python train.py --model="self-supervised image encoder" --train_examples=195000 --image_size=32 --translate=0.12 --depths=[4, 4, 4] --stem="single" --precondition_frequency=32 --max_grad_norm=0.5 --ema_decay=0.99 --batch_size=256 --decay_fraction=0.2
Rows from block 4 of a small self-supervised image encoder, named by matrix and row number. Rows with one number belong to one channel. Each number is 128 + 32 x the weight over its row's rms, rounded and kept within 0 to 255. All counts start at 0.
After each channel's rows are labels from the 100 images, of 14848, where the channel reaches its highest value: "peak on" is the class under the peak. Only what is clearly more common there than usual is listed. The data: drawings of small networks of dots and links. In brackets: how many of the 100, against the usual share in percent.
# c3: 3x3 conv, stride 2 (model.blocks.4.c3.weight, 128x64x3x3, each kernel summed), inputs 0-63
# c1: pointwise conv, stride 2 (model.blocks.4.c1.weight, 128x64x1x1), inputs 0-63

c3.51 [126 174 159 146  91 133 149 110 124  77 110 152 139 146 127 126 145 131 115  82  67 148 138  79 109  96  83 115 132 157 138 131 138  91 167 127 178 107 189  99  93 130 232 125 103  61 106  94 161 125 163 105 162 154 109 120 136 116  89 102 122 107  93 190]
c1.51 [106 134  77 150 134 108 143  79 135 103  71 157 103 102 169 182 167 158 132  89 172 127 151  73 147  97  99 167 136 176 132 147 138  91 166 121 173  84 159  98 122 113 198  99  89 124 153  78 144 141 152 116 156 126  90 103 151  98 107 183 101  86 104 157]
peak on: dot (97 vs 6.5)

c3.115 [121 126 142 120 117 105 109 163 110 162 199 147 118 163  67 110 157  67 154 160 141 133  61 106 106 138 113 159 129 126 135 162 168 154 142 174 147  96  78 151 122 147 156  94 177  81  93 146  84 137 139  77 105 141 148 169  87 116 200 152 121  96 130  77]
c1.115 [146 133 151 105  61  98 132 127 124 132 215 168 101 177  77  92 130 111 150 136 169 143 104 141 114 201 122 131 123 150 135 141 159 153 161 124 142  89  72 160 143 184 163  81 169  72 123 113 117 149 149 103  99 134 155 136 102  96 187 168 147  97 109 106]
peak on: link (38 vs 4.6)

c3.56 [144 114 113  95 118  83 140 161 192 125 115 120 139  80  99 129 170 161  88  99  95 130 113 145  70 104  83 208  98 147 131 153  93 129 122  63 135 128  96 117 102 113 120  89  81 195 105 125 129 154 144  64  85 122 168 131 143 130 141  92 174 154 109  84]
c1.56 [145 102 118  90 116  81 154 142 169  82 119 128 124 105  97 123 144 169 108  76  91 108 140  99  80 106  79 219 113 138 111 102  72 143 140 107  86 133 121 105 105 102 148 110 102 173  73 127 124 180 140  58 103 120 149 108 127  96 129  92  87 135 104  63]
peak on: dot (42 vs 6.5)

c3.117 [126 117  77  90 166 105 171 101 131  94 154 117 152 131 106  77 112 183 176 154 127 128  88 143 121 121 131 148 198  91  76 139 161 123  39 157  98 145 169 141 129 100 161 154  64 144 147 165 125 125  86 182 126 112 147 130 131 116 148  90 183 115  90 134]
c1.117 [124 113  62  98 152 174 190 113 163 124 117 118 105 139 118  72  90 185 155 174 152 116  94 125 161 125 101  98 173  88 119 134  89 120  61 150 104 113  97 129 176 104 140 176 106 105 153 164 151 126 102 195 123 123 119 164 110 110 123 125 185 118  69  99]
peak on: link (42 vs 4.6)

c3.11 [120 176 116   0 147 110 144 128 146 153 132  78 137 125 103 187 135 138 161 110 126 127 150  72 114 143 149 128  69 136 139  99 148 111 148 129 109  82 143 138 109 127 166 143 130  86 173 120 126 162 105 151 133 128 134 172 118 139 133 145 116 138  99 102]
c1.11 [138 135 145   0 171 140 102 141 170 124 136  84 154 146 144 167 146 128 152 137  92 123 138 144 129 132 102 128  41 106 133 106 165 101 136 126  86  76 163 130  78 124 167  98 146  91 130 118 117 147 122 182 145 133 116 116  98 108 129 160 124 122 122  64]
peak on: dot (32 vs 6.5)

c3.101 [ 82 179 169 134 122 112 135 111 101 146  63 120 118  68 188  99 138 141 145 113 113 133 108 105 149 108 150 128 152 182 140 109 127  74  72 126  25 139 122 125 102 133 157 174  91 106 142 122 193 112 131 182 122 112 180 112  99 119 133  72 110 136 121 134]
c1.101 [ 74 152 158 127 110 135  84 136  86 106  99 114  98  94 214 104 135 175 179  91  70 105 116 101 161  83 134 131 127 125  83 133 125  73  82  99  73 147 156  97  88 123 171 145 103 136 172 137 196 112 142 142 107  89 176 133 112 103 108 106 133 146 127 131]
peak on: link (55 vs 4.6)

c3.71 [168 128 145 207 111 147  98 154 109 160 153 131 127 103 144 110 125 162  42 108 157 131 123 165 144 139 145 117 138 193  63 152 110 204 132 128 112  96 142 144 165 140 155 110  88  69 158 133  93  89  88 177  83 146  82 132  88 115 145 121 154 116 129 138]
c1.71 [158  94 150 163 129 166  86 137 115 122 186 102 107 159 127 124 136 163  71  75 168 131  96 145 104 129 132  86 149 110  68 136  89 172 116 192 102 138 107 139 162 126 161 122 106  92 133  75 113  59  78 165 104 133  65  89 115 118 137  72 140 104 108 138]
peak on: dot (31 vs 6.5)

c3.7 [ 39 125  92  38 111 179 127 131 154  65 155 194  97 127 144 137 122 165 143 162 159 131 121 157  46 137 120 128 119 111 137 106 158 137 172  95 130 144 160 122 163 143 138 137 169 109 121 122 134  90 134 103 162 147 128 170 154 139 109 145  61 164 121 116]
c1.7 [ 45 121 105 108 101 172 154 138 158 140 148 160 143  95 177 157 140 119 125 177 177 125 127 118  49 187 131 130 102 142  85  83 121 125 130  67 136 100 129 123 136 141 162 193 137 159 120 135  95 110 149 128 163  47 107 130 106 118 158  91  94 151 104 161]
peak on: link (35 vs 4.6)

c3.10 [148 156 128 154 171 158 135 122 137  70 120 112  95 142 139 137 116 144 126 127 111 126 162 113 159 158  89 127 171 192 106 117  85 151  56 211 129  70  75 148 153 149  82 117 134 176 148 158 119  78 122 109 120  90  84 155 128  98  67 138  84 110 111 162]
c1.10 [140 155 134 136 187 117 136 163 135  77  90  81 133 152 141 153 142 166 145 126  95 125 121 125 136 149  68 138 135 183 107 109  91 146  47 138 110  65  88 144 141 127  76 130 100 156  95  88 143  54 123 125 136 149 105 106 121 156  87 105  63 152  86  83]
peak on: dot (100 vs 6.5)

c3.8 [157 118  94 103 110 167 161 108 117 134 129  62 128 156 185 108 140 117 183  83 118  78 112 144  92 129  66  74  99 119  54 130 130  85 172 132 157 153  98 104 166  97 109 119 166 144 139 108 136 101 165 137 118 183 170 126 167 164 147 147 110 126 196 145]
c1.8 [189 150 110 106 102 181 129 106 137 131 178  79 136 169 151 167 107 146 189 115  89 143 120 148 127 126 119  84 134 142  83 133  87  96 104 166 138 181  59 116 152  74 131 133 152 105 104  94 106 117 177  97 136 196 129 119 157 125  94 143  70 137 179 153]
peak on: dot (43 vs 6.5)

c3.50 [116 144  95 130  93 158 144  91  85 113 124  82 122 120 158 113 144  83 145 125 128 129 126 134 140 136 169  68  59 125  71  83 164 110 183 192 121 143 120 147 203  97 157 165  78 192 118 154  96 153 116 126 164 101 134 103 120 142 110  57 119 118 114 102]
c1.50 [170 137 185 154 118 130 105 119 138 123 139  86 158 157 135 150 127 148 171 188  63 109  98 114 121 132 157  86 138 116 103  93 151 125 124 159 145 124 144 146 165  72 139 127  79 206 153  98 185 202 103 109 117 176 119 150 180 112  69 139  94 123 136  98]
peak on: link (39 vs 4.6)

c3.31 [116 103 130 117  29 142 168 110 194 120 118 145 111 126 154 153 131 118 149 108 156 101 171  57 154 108 132 149  93 126 192 105 105 101 125 181 111 134 152  93 112 103 149 116  76  81 110 132  75 175 154 121 161 178 111 134 164 155 134  88 158 154  94 152]
c1.31 [123 134 153 141  76 104 163 109 121 157 118  40 145 143 171 124 122 100 126 115  99  53 120  94 122 120 137 203 132 119 137  50 106 113 128 171 114 107 200  87 120 120 143 134  94 112 151 133 107 167 161  94 175 152  94 128 170 160 175 111 147 157 114 155]
peak on: link (36 vs 4.6)

c3.73 [116 125 150 187  86 136 107 131 105 157  95 143 116 110 103 168 121 115 218  94 141 136 164 146 141 106 130  94 116 154 100 208 144  73  87 143 108  93 160 112 127 136 124  99 188 132 150 133 122  91 122 136 169 155 133 181 124 109 134 136 195 154 120  45]
c1.73 [100 127 172 173  75 146 125 129 134 178 158 122 118 134 131 146 111 127 216 106 137 128 148 154 125 142 143  88 123 143  97 179 152  71 104 113 153  95 152 120 146 133 117  58 152 101 140 156 154 125 139 144 146 119  95 179 146  90 182 150 229 140 112  76]
peak on: link (47 vs 4.6)

c3.79 [117  78  57 124 129 111  94 106 126 150 138 198 149 121 150 127 164 148 195  81 103 119  96 138  94 152 136 127 161  83  90 133 186 162 172 133 115  78 127  93 187  58 119 143 126 181 142 158 148 159 139 111 110 172 124 179 164 143 125 112 125 139  92 127]
c1.79 [121 110  69 124 107 118 101  93 130 152 176 139 129  92 164 119 146  95 140  93 151 137  91 105 115 159 142 120 150  97 113 180 194 171 166 171 171  98 115  81 128  57  97  75  97 165 122 153 126 155 151 122 135 161 109 188 176 128  66  81 125 150  99 124]
peak on: link (25 vs 4.6)

c3.61 [171  76 147 200 119 141 102 151 105 138 131 197 182 161 155 105 114 170 112 166 116 126 108 111 159  87 108 124 105 120 138 143 107 135 127 120 106 102 124 127  97 110 138 104 157 153 116 120 118 107  48 166  83 185 117 171  37 111 136 163 154 162 162  95]
c1.61 [168  64 116 177 123 139  83 147 101 107 126 181 166 160 163 120 108 166 129 175 134 159 103 139 149 116 128 134 134 140 140 135  92 137 123 144  84 120 127 134  85 117 104 105 129 130  83  99 106 145  50 199  80 143  78 156  52 120 115 176 164 155 168 159]
peak on: dot (82 vs 6.5)

c3.123 [104 125 142  47 113  87 118 110 124 112 123 121 171  78 135 120 195 119 183 135 128 151 123 156 109 124 121 134 190 147 155  73 145 117  93  94 185 100 119 136 163 114 145 153 149 118  71 145 157 168 141  80  76 104 113 168 109  76 158  88 102  85 153 167]
c1.123 [ 91 133 152 115 138  72 117 107 137  97 152 163 147  87  90  84 225 121 182 153 101  86 140 151 119 107 156 118 138 130 122  81 107 126 119 117 165  99 116 110 139 144 143 155 152  71  84 140 159 117 159  90  87 116 164 189 142  90 144 120 138  68 191 103]
peak on: link (30 vs 4.6)

c3.25 [109  95  80 154 122 150 126 103 110  80  83 125 155 148 144  82 133 169 118 125  74 147 156 214 146 132 176 119 191 138 127 137 139 125  93 123 121 158 103 114  65 172 102  79 126  79 180 111 119 131 118 140  46 104 101 126 151 145 129 156 106  88 107  89]
c1.25 [107  95 118 134 137 155 130 143  71 120  76 114 147 127 121  85 121 156  91 130 132 143 121 189 157 169 169 161 132  75 113 162 161 100  87 104 111  99  96 123  82 137  86 108 133  70 174 127 102 132  99 150  39 141  83  78 117 183  64 127 106 111 137 137]
peak on: dot (100 vs 6.5)

c3.106 [125 184  81 209 144 135  68 113  85 125  87  92 162 162 121  88 147 176  81 149 129 127 143 129 129 178 124 122  76 113 174 100 144 142 105 129 129 135 122 105 168  70 144 161 136 112  42 123 125  97  65 151 107 139 129 156 115 129 113 135 155 102 130  80]
c1.106 [132 184 113 144  95 165  93  99 120 117 169  67 100 131 144 129  87 162 172 197  98 178  69 139 113 112 131 127 187 131 149  89 118 103 117 130 150 150 122  97 118 131 148 133 159 158 108 104 151 184 181  96 129  54  76 120 142 137  72 135 130 104  87 151]
peak on: link (33 vs 4.6)

c3.80 [131 106 117 151 177 123 101 111 167 139 155 136 122 122  77 110 123  69 159  92 104  57 172 221 115 168 109 133  81 120 166  87 101 163 157 134 139 108 161 101 205 114 112  88 131 147 108 133 202 114 134 109 120 119 136  80 105 153 119 134 165 144 129 153]
c1.80 [ 73  83 142 133 156 132 111 109 119 155 117 161 128 109 106 156 127  91 170  86 131 103 125 163 113 203 121 154  96  74 131 100  95 131 117  76  92 129 133 108 197 126 113  87 105 170 107 140 197  25 125 148 134 106 175 106 119 144  96 135 104 129 155 145]
peak on: dot (63 vs 6.5)

c3.100 [111  51 144  17 103 145 124 136 118 124 150 110 129 109 141 144 147 157  85 122 107 113 159 131 138 129 105 124  18 147 120 143 102 135 108 121 105 160 130 133 157 188 148  94 115 115  59 143 135 113 134 163 100 162 125 140 156 110 167 155 184 120 141 166]
c1.100 [153  59 175  16  93 160 106 146 135 152 141 107  99 146 137 112 168 101  72 109 106 167 130 132 143 134  95 118  41 144 131 127  86 135 147 106  98 158 145 136 186 173 162  96 100 136  67 136 171 139 133 120  95 139 129 146 132 145 139 158 122 118 143 145]
peak on: dot (100 vs 6.5)

c3.1 [131 135 137 101 112 145 157 132 173 142 133 133 146 161  75 138 101 185 216 138 164  96 100 134 124 115 102 109 164 135 101  89 143 149 168 127 176 141 146 148 117  90 154 108 127  83 127 113 104 138  88 187 182 120 160 100  27 120  92 107 138 126  72 157]
c1.1 [126 150 133 148  92 153 146 139 132 138 139 117 205 143  91 176 105 140 181 154 152  95  85 152 125 128 126 103 144 139  54 118 139 133 147 141 167 112 141 133 128 137 166 105 113 101 109 152  85 105 118 224 139  63 136 106  67 122  59 120 126  59 116 150]
peak on: link (30 vs 4.6)

c3.23 [142 120 127 171 104 124 161 175 125 144  97 175 113  92 105 151 160 221 103 118 118  57  90 175 146  97 176 168  98 104 110 150 120 138 109 108 140 150 117 145 155 137 147 136 174  95 109  99 142  92 100 199 140  77 101 142 211 138 103 129 129 116 111 141]
c1.23 [136 104 142 143 114 147 155 192  97 125 109 177 107  82  90 172 136 225 100 127 107  81 103 139 190 114 177 165 132 107  71 118 142 167  78 122 127 133 110 139 122 118 144 178 161  81 140 116 122 103  88 138 136  71 103 128 170 133 117 136  90 100  80 141]
peak on: dot (100 vs 6.5)

c3.118 [ 98  96 100 133 134 148 127 146 152 159 161 135 173 128 123 105 143 124  63 136  35  92 137 166 128 155 126 126  63 147 136 167 171 110 126 164 148 169 128 163 142 159 117 107  66 151 145 146 135 138 116 133 135 117 118 134  43 130 198 120  98 100 141 202]
c1.118 [141 129 107  91 177 175  61 140  71 151 121 146 147 143 107 115 125 157 106 110  42 109 105 176  86 155 151 166 105 128 117 168 177 131 158 155  97 155 187 185 115 143  92 109 105 132 110 184 117 141 106 170 109 125  96 134 118 150 178 140 154  89 141 172]
peak on: link (36 vs 4.6)

c3.111 [133 156 111 124 184  93 132 108 180 108 114 117  88 170 164 147 158 118 202  38 137  97 130 157 138 134 144 123 171 135 113 110 144 125 131 127 139 138 121  89 135 101 182 107  86 113 141 103 120 133  97 153  81 100  33  93 157 155  92  98 132 159 178  99]
c1.111 [129 140 141 132 232 119 118 121 153 121  76 104 108 163 150 157 157  86 169  88 145 110 134 135 123 129 122 126 159 148 119  99 141  88 117 125 135 150 131  78 148  93 161  90  90 151 132 132 145 146  92 163  90 106  37  61 141 129  90 120 104 162 168  61]
peak on: dot (93 vs 6.5)

c3.64 [128 105 102 135 126  73 115 150 161  98 117 102 141 120  43 164 148  77 120 136 101 163 111 173  79 120 121 149 136  86  99 120 134 134  94 141 166 168 113 100  66 164 178 100 180 149  80 102 105 115 154 111 149 136 132  69 151 175 129 150 133 108 188  72]
c1.64 [ 96 119  86 128 126 102  89 188 113 145 179  88 158 121  85 148 180 105 116 192 111 147 166 156  77 117 143 148 156 140 127 138  75 111 116 129 184 116  97 137  48 122 143  91 167 142  86  84 104 174 167 133 169 126 108 100 143 128 134 175 120 113 140  72]
peak on: link (82 vs 4.6)

c3.92 [114 132 161 179  94 120  96 155 193 116  96  87 139  86 159 114 129 166 100 125  89 148 122 123  80  84 164 160 124  66 150  97  88 113 198 144 118 115 100 167 127 117  87  94 161 172 119 159 154 107 165 188 123  97 107 124  99 126 115  95 137 197 109  96]
c1.92 [ 87 122 113 152 111 142 123 143 167 173 118  93 115 116 146 113 146 134 108  92 103 137  95 138 195 104 114 200 121  75 130 106  94  79 149 104 135  67 100 167 157 142 121  92 127  81 129 191 149  98 141 166 110  81  57 108 134 153  85 132 174 191 133 126]
peak on: dot (92 vs 6.5)

c3.17 [166 138 130 127 101  60 119  86  91 125 106 104  70 132 140  63 113 107 121 128  52 173 165 168 127 155 111 104 129 146 129 133  98  99 152 142 109 130 119 203  94  94 149 166 112 111 142  73 132 175  63 162 111 121 121  99 110 153 113  91 160 177 141  89]
c1.17 [147 146 119 149 140  97  95  75  62  93 140  60  78 106 152  71 143 124  94 183  95 135 183  79 133  82 127  81 127 138 110 105 128 136 157 134 149 140 100 198 153  89 132 107 127  88 156 111 128 175  87 160 115 102 157  97  97 147 120  96 130 138 129  70]
peak on: dot (27 vs 6.5)

c3.103 [108 129  36 160 132  70 161 106 138 140 120 177 110 145 147  99 157 120  85 115 101 109 121 102 110  72 164 121 208 152 136  98 159 142 145 167 157 143  86 184 154 130 148 154  91 127 100 101 127 155 142 111  93 133 161 180 152 170  77 133  76 108 140 154]
c1.103 [142  98  29 183 129  80 104 140 145 145 145 125 112 115 126 133 181 109  73 138  86 129  98  73 131 130 186 100 173 163 112  94 149 116 173 162 155 154 100 181 119  92 115 138 121 167 148  63  94 172 150 113 123 170 120 163 154 147 123 116 103 101 145 127]
peak on: link (25 vs 4.6)

c3.47 [192  45 139 207 152  80 141  78 132 128 124 136  99 144 164 128  99 157 104 110  77 161 144 147 115 117 158 122  83 149  92 147 137 173 129 103 120 145 122 141 112 113 141 138 143 132 140 130  84 174  57 140 135 149  63 164  91 109 127 116 162  67 168 119]
c1.47 [173  82 150 132 153 102 105  96  95 136 131  92  81 166 145 154 117 153 113 103  86 140 154 108  97 133 149 116 116 140  86 157  92 172 109  49  68 102 145 147 158 111 132 166 131 100 117 118  64 138  74 111  92 147  59 132 111  58 105 106 180 107 139 139]
peak on: dot (68 vs 6.5)

c3.65 [142 104 115 133 138 158 163 142 164 138  69  75 122 154 137 113 101  88 105  80  94 147 120  96 117 149 124 135 156  93 192  97  52 112 118 126  83 166 142 123  93 146 151 166 120  81  94 117 115 108 172 109 125 107 136 122 150 127 123  94 176 138  22 175]
c1.65 [ 92 131 126 127 169 169 122 179 164 118  72 107 104 154 164 132  81 161 104 103 128 121 197  40  92 124 124 167 120 134 124 106  92  59 105 102  98 172 145 114  97 113 154 178 114 156 100 155 133 107 113 104 124 128 119 136 108 117 121  79 149 149  45 149]
peak on: link (40 vs 4.6)

c3.70 [ 74  79 146 153 129 131 109 113 111  82  95 157 127  91 136 160 177 240 112  75 117 136 140 112 103 116 113 115 168 122 189 168 123 125 128  81  91 166 114 109  94 162  87 158 125  88 187 129 175 108 111 155 106 150 147 105 128 110 135 158 113 145 134 175]
c1.70 [ 51 130 165 159 139 133 102 160 118  39  92  92 117  91 152 162 150 222  78  78 137 154  85  92 140 108 140 147 107 122 135 136  90 103  95 105 128 160 115 121  92 121 144 185 102  94 145  88 139 110 121 150 103 125 118 117 118 150 129 150  81 121 132 182]
peak on: dot (100 vs 6.5)

c3.60 [120 154 158 160 151  91 153  94  66 119 142 141 118 146 129 164 115 155 142 160 126 134 117 167 101 100 179 101 145 100 101 117 136 136 207 118 182 136  96 156 145 118 144 126 161  41 134 168  48 130  68  84 132 110 105 159  76  92 139 164 106 150 125 138]
c1.60 [104 138 186 132 147  98 172  70  77  89 147  84 101 119 126 156 147  76 139 161 119 123 147 208  99 138 134  90 146 125 100 114 156 101 202 129 166 136  94 163 155 100 123 117 176  80 121 154  80  91  81 128 122 138  92 115  74 111 110 184 127 123 127 138]
peak on: link (36 vs 4.6)

c3.76 [139 103 128 242 126 160  84 147 126  92 103 166 105 118 173 207  95 110 143 148 154 167  94 127 124 182 112 165 115 140  94 169 125 106  96 131 142 135  65 116 121  94 108 144 144 152 144 181 145 114  93 125 165 142 137  90  74  82 139 141 137 133 134  95]
c1.76 [156 129 127 214 103 163 112 147 135 157  92 199 160 114 133  95 182 127 190 137 112 139 172 110 118  75 140 118 204 128 169 113 166 130 149 166 145 152 109  84 150  61 148 184 159 132 139 122 118 148 165 173 103 145 137 136 131 152 137 124 163  90 140 150]
peak on: link (31 vs 4.6)

c3.96 [ 84 151 123 192  98  89 137 126 135 119 129 150  91 158  97  80 134 124 126 103 119 101 136 115 195 122 155  88  73 160 160 145  74 112 111 147 146 154 121 145 115  96 182 119 144 192 158 137  80 133  55 174  94 163 105 103 201 161 131 109  98 137 117 150]
c1.96 [ 95 136 108  99 136 155 141  88 127 115 117 124 145 141 132 147 106 149 111 143 123  96 111  79  35 113 138 131  96 160 143  84 112 125 111 105 156 123 134 186 152 165  86 129 133  54 110 143 198 122 197 153 176  50 107 112 123 202 132 145 104 121 127 119]
peak on: link (34 vs 4.6)

c3.69 [125 118 121 148 118 111  86 151 113  76 131 131  95 145 140 163  69 131 103 131  78 140  82  69 143 135 178 141 163 123 155 178 163  84 100 122 131 125  75 136 127 118  93 175 223 132 197 170 121 149 107 173 136 158  98 123  79 112 113 133 129 106  92 162]
c1.69 [136 123 108 165 120 116  98 166  96  70  97 159 108 142 147 135  90 150  90 132 106 133 102  76 140 160 131 107 149 168 114 133 129 107 166 134  76 133  40 149 126 114  49 176 187 114 152 149 156 142 100 174  98 172  94 113  89 130 113 160 146  83  79 153]
peak on: dot (100 vs 6.5)

c3.105 [192 194 119 119 113 129 121 110 101 145 108 157 140 122 121 128 105 130 120 151 124 151 119  98 135  73 115  94 192 141 122 114 137 144 155 171 153 122  65 110 177 176 103  77 143 141 201  85  93 170 116 164  67 171  59 138 132 156 116 150  91 148 106 152]
c1.105 [132 180 101 120 152 150 126 130 105 119 104 107 138 115  83 172 117 129 151 141 124 160  96  69  59 114  82  77 165 141  99 120 151 146 118 123 137 163  81  94 186 162  94  69 151 138 175  66  84 138  99 182  96 154  63 126 124 130 113 145  78 126 118 150]
peak on: dot (93 vs 6.5)

c3.82 [166 129 133  47 137 137 139 135 122 114 164  81  71 154 130 126 107 122  42 136 165 157  81 140 102 118 100  78 156 159 154 148  70 103 151  96 133 147 156 128  71  75 135 172 154  64 109 111 104 133 121 161 109 138 153 170 162 142 120 120 145 182 159 125]
c1.82 [133 124 120  86 134 117 124 109 149 118 162  66  86 169  86 160 112 137  88 183 126 145  94 175 114 103 122  71 162 141 148 159  76 112 162 122 120 129 115 143 137  94 187 176 180  77 111 156 127 116  96 137 100 154 130 161 147 121  97 141 190 167 196  78]
peak on: dot (29 vs 6.5)

c3.26 [145 110  83 169 143  85  86  97 139 155 134 214  90 109 139 163 134 163 125  99 143 158 108 124  88 101  99 145 133 131 118 135  88  91  81 143 104 151 172  79 177 147 163 152 150 131 170 119 107 173 119 174 186 124 150  57 142 113  87 112 136 175 105  93]
c1.26 [147 120  59 142 162 101  67 124 118 144 158 183 121 113 157 177  66 126 116 103 165 188 101 105 108 142 134 134 126  95 129 160 115  99 116 141 100 128 128  92 182 164 139  95 162 149 119 123 107 191 128 160 128 132 185  71 178 103  99  78  92 169  92 124]
peak on: dot (76 vs 6.5)

c3.42 [102 193 106 118 114 162 134  98 133  93 105 164 128 186 148 109  99 144  88 134 135 122 128 139 121 131 186 110  89 118 164 125  88 137 161 143 203 123 140 136 134 145 106 115 208 127  90 113 178 118 112 134  88 163 128 124  50 145  66 104 137 104 200 103]
c1.42 [108 127  94 129  94 114 136 107 114 115 180 179  83 120 124 150 146 118 140 135 161 160 119 165 186 174 156 133  95 148  93 145 102 109 110 138 179  79 124 137  93 142 136 105 177 167 113  99  30 157  59 155 155 173 118 143 107 120 156 105 114 173  67 134]
peak on: link (56 vs 4.6)

c3.9 [111  91  91 165 135 109 121 154 113 113 136  88 131 136 179  99 106 190 157 100 117 107 143 110  66 120 121 143  94  88  95 164  89 146 213 126 159 198 143 119  93 115 161 111 134 120 110 106  65  69 144 149 165 171 146 158 167  94 121 117 151 160  84 141]
c1.9 [112 112 122 161 125  97 132 103 149 126 149  96  99 117 211 121 107 164 138 111 101  86 145  85  89 166  65 158 139 113 125 128 105 161 148 147 123 152 114 119 118 153 120 113 174 121  40 147  65  85 163 159 123 165 154 211 163 130 132 151 130 182 106 161]
peak on: link (28 vs 4.6)

c3.53 [ 98 137 122 139 118 149 190  79 101 102 100 162 100 127 148 160 149 167 142  58 119 131 153 139 126 107 163  75  63  99 117 132 102 134 133 104 131 107 177 110 158 201 153 115 143 113 146  97 103  41  61 112 114  85 114 160 110 175  86 107 138 140 131 144]
c1.53 [ 69 142 122 117 111 178 163  96  97  96 108 126 104 126 145 200 136 187 123 111 179 130 146  97 167 117 133 146  90 107 132 106  83 121 100 145 118  78 121 119 155 198 144 113 178 118 156 111 119  67  63 100 103 110  99 139 103 204 120 110 119 116  88 159]
peak on: dot (95 vs 6.5)

c3.94 [193  84 191 174 104 102 134 143 132 123 128 135 146 159 129 145 131 147 123 171 121 126 126  71 108 143 116 135  53 176  92 122 156 131 147 122 187  58 107 108 111 134 121 106 182 128 141 137 121 178 146  85 104 126 172 143  48  93 126 156  86  96 145 100]
c1.94 [188  78 120 104 115 107 154 158 131 150 118 103 113 181 129 163 173 173 159 169 141 136 134 100  87 136 108 119  79 189 123 139  98 111  94  90 180  47 114 102 116 122 138  87 197 131 137  67 125 185 159  94 112 139 132 121 117  83 160 133 114 132 103 107]
peak on: link (40 vs 4.6); dot (25 vs 6.5)

c3.110 [175  98 118 161  93 131 127 156 103 120 161 201 144 134  71 148 103 192 202 123 105 175 105 104 125 104 150 103 107 114 175 157  82 107 180 122 138  99 142 117  99 130 167 108 206 119 137 107 130 149 138 180 132 121 115  66 101 113 103 133  72 109 132 115]
c1.110 [102 175 153 134  99 139 150 160  87 126 154  98 134 161  85 156 154 188 146 126  71 157 101 111  54  97 146 111 111 135 154  62 108 121  99 146 107 151 155 101 132 102 135 194 157 148 119  96 204 108 133 148 145 124 137 129 117 101 183  75  87 165  93  97]
peak on: dot (83 vs 6.5)